A small contrastive image-text model, trained from scratch.
Training: soap at rate 0.0016, 8200 steps.
Data: trained on dead-leaves pictures: piles of overlapping shapes, 14.5 epochs.
Rows from block 9 of the image encoder of a small contrastive image-text model, named by matrix and row number. Rows with one number belong to one neuron. Each number is 128 + 24 x the weight over its row's rms, rounded and kept within 0 to 255. All counts start at 0.
After each neuron's rows are labels from the 100 images, of 14848, where the neuron reaches its largest size: "responds to" is what is common among them; "place" is the part of the image that holds the peak. Only what is clearly more common there than usual is listed. The data: dead-leaves pictures: piles of overlapping shapes. In brackets: how many of the 100.
# gate: MLP gate (encoder.blocks.9.mlp.gate.weight, 336x128), inputs 64-127
# fc1: MLP up (encoder.blocks.9.mlp.fc1.weight, 336x128), inputs 64-127
# fc2: MLP down (encoder.blocks.9.mlp.fc2.weight, 128x336, transposed), outputs 64-127

gate.170 [192 146 150 131 117 110 104 105 123 111 137 103  96 126 127 141 120  92 150 110 101  91  98 102 109 116  97 107 172 110 148 125 107 153 112 155 121 153 130 137 145 105 193 179  95 137 103 123 126 146 127 128 105 114 170 119 127 115 120 118 116 121 155 164]
fc1.170 [140  87 178 147 110 106  99  97 124 133 148 113 132  91  96 146 151 121 120 158  94  87 178 125 120 112  94 109 168 117 114 143 171 121 111 150 154 127 158 124  69 103 135 146 124 120 147 125 107 161 144 162  92 134 118 119 145 151 108 135 155 165 157 139]
fc2.170 [111 154 112 154 115 173 127 124 122 133 116 180 117  99 144 129 113 119 157 103 145 134 128 128  78 137 101 112 158 107 119 178 153 137 135 125 114  94 125 124 156 102 124 129  78 142 123 118 124  91  87  83 105  88 153 125 108 135 151 159 157  97 106  98]
responds to: semicircle (33)
place: top left (32)

gate.114 [133 128 151 150 120 140 159 118  97 109 118 117 105 127 119 111  68 158 107 151 151 111 112 139  96 131 108 108 143  97  99 158 128 138 147 151  90 122 149 116  62 170 126 135 107 148 124 133 126 117 155 106 124 123  97 115 132  82 115 160 121 106 118 137]
fc1.114 [167 122 104 138 128 127  89 156 126 110 150 112 149 123 139 138 110 139  83 172 129 111 157 115 104 121 142 134 126 163 140 158 143 139 106 119 102 131 112 137  27 143 115  92 131 104 114 117 135  75 143 112 132 137 105 143 121 123 119 113 146 124 162 115]
fc2.114 [132 141 146 107 139 117 130 145 116 125 124 107 163 150 112 140 141 141 159 165 115 125 135 110 132 108 119 116 136 115  83 129 164 129 133 116 111 110  96 104  51 134  85  93 121 104 128 122 163 149 124 119  83 138 111 143 147 111 142 144 157 122 133 126]
responds to: star (81); large pieces (60)
place: middle right (25)

gate.105 [104 155 143 144  89 135 116 113 147 144 105  84 112  85 143 153 133 137 141  54 127 136 116 113 130 137 116 152 140 158 139 120  85 119 134 126 152 132 166 138 161 136 128 113 149 129 139 150 137 153 145 117 116 130 106  72 147 109 155 107 184 110 141 122]
fc1.105 [120  89 159 112 140 118 129 171 116 139 115 156 145 154 135 101 118 115  95 207 139 130 119 133 144 109 152 118 131 121 134 103 163 119 142 158 159 111 162 113 128  97 125 124 141 139 152 119 173 119 124 145 115 154 170 165 101 108 111 129  92 132 150 142]
fc2.105 [121  80 135 132 135 158 156  93 107 129 115 140 127 150 140 103 134 120 137 110 144 123 115 118 110 135 134 111 150 138 106 165 141 112 129 135 140 117 130 146  75 130 158 146 130  93 126 159 151 142 132 110 129 152 159 105 156 128 144  83 132 171 150  96]
responds to: drop (25)
place: top left (39)

gate.210 [129 132 131 131 144  92 101 131 119 116 131 135 124 124  85 137 180 107 192 147 144 137 133 125 115 141 104 111 129 128 178 151  96 139 114 116 134 108 188 142 118 144 106 142 122 137 112 138 104 112 158 110 192 113 120 132 119  90 107 115  77 150 107 123]
fc1.210 [109 101 103 106 155 194 136 158 134 138 122 128 125 122 146 129 146 123 129 130 155 159 122 111 119 111  84 138 133 107 135 155 139  96 157 145 143 142 144 134 114 124 124  95  98 162 139 103 131  83 146 111  35 148 168 122 162 124 111 141 132 112  89 122]
fc2.210 [117 125 127 142 149  88 133 148 131  88  83 109 123 124 141 143  80 102 141 108 104 148 116 114 101 110  94 117 110  85 153 151 125 110 114  54 164 121 136 148 129 126  82 120 122 124 103  93 108 150 143 121  97 136 106 142 136  97 112 112 134 147  97 117]
responds to: large pieces (70); semicircle (27); circle (25)
place: bottom left (36)

gate.17 [162 110  86 110 127 169 170 123 126 137 131 109 101 144 162 120 141 129 114 158 113 155 177 177 122 106 108 117 148 112 137 117 143 125 158  96 136  99 130 143 128 149 147 116 164 156  58 164 145 117 143 104 128  85 161 125 154 119 112 166 145 141 133  89]
fc1.17 [157 117 146 146 180 132 135 150 124 139 109  75 122 162 143 153  89 150  82 141 130 139 126 164 161 146 171 104  98  79 134 139 145 124 118 142 132 125 155 128 143 159 135 112 136 148 131 154 126 138 157  96 166  93 143 103 134 121 131 161 119 134 137 113]
fc2.17 [101 114  81 167 103 134 194  90 135 110 106 112 144 147 140 109 127 145 116 118 149 154 152 137 127 115 138 178  95 126 152  90 142 147 110 127 139  90 183 140 139 115 145 104 134 134 118 141 169 148 128 103 122 141 118 141 136 110 126 134 127 126 156 144]
responds to: large pieces (91)
place: top left (39)

gate.186 [125 137 133 105 114 128 165 110  95 154 124 120  69 133 116 115 102 127 118 124 160 178 170 145 123 150 104  83 148 144 135 129 133 137 135 120 151 109 143 101 107 152 134 154 121  96  78 185 126 124  94 110 136 158 103 128 158 160 131 151  88 127 141 172]
fc1.186 [115 112 121 118 115 121 143 145 102 154 123 122  85 156 140  96 149 133 143 111 127 145 136  94 133 115  95 153 146 141  92  97 121 153 130 114 138 151 158 117  97 109 105 148 177 131 112 168 132 106 109  95 122 168 127 148 128 105 127 164  94 102 123 153]
fc2.186 [144 117  76 100 112 127  93 169 116 146  97 133 127 166 134 112 101 143 123 124  93 116 124 148 122 111 133 111  97  87  96 120  80 106 102 115  97 129 124 123 175 132 147 142 122 139 154 130 118 110 114 143 113 112 138 134 119 105 120 145 116 140 162  79]
responds to: large pieces (91); heart (33); circle (28)
place: bottom right (34)

gate.90 [120  90 165 147 100 127 128 134 140 136 131  98 141  85 138 123 130 130 118 101 121 129 128 177 158 106 186 129 146 119 118 162 121 111 103 155 167 145 135 100  96  93 164 159 132 137 152 116  87 147 164  76 115 143 123 137  97 127  62 133 144 110 104 117]
fc1.90 [142 112 162 110 117 112 141 108 146 115 152 113 123 113 103 116  93 121  94  90 129 143 138 178 136 150 115 119  97 129 108 181 107 128 135 176 168  96 108 157 107  98 115 175 137 122 156 109 168 127 139 122  80 113 118 148 132 109  99 140 137 161  97 140]
fc2.90 [ 91 113 135 100 130 130 104 184 143 139 170 129  97 148 165 169 145 100 118 120 117 110 121 157 156 155 121 135  91 128 114 144 139 102 116 160 151 124 117  94 106 126 108 110 147  96 140 135 128 112 149 126 130 117 179 133 140  84 109 115 133 122 145 146]
responds to: flower (71); warm (37)
place: top left (36)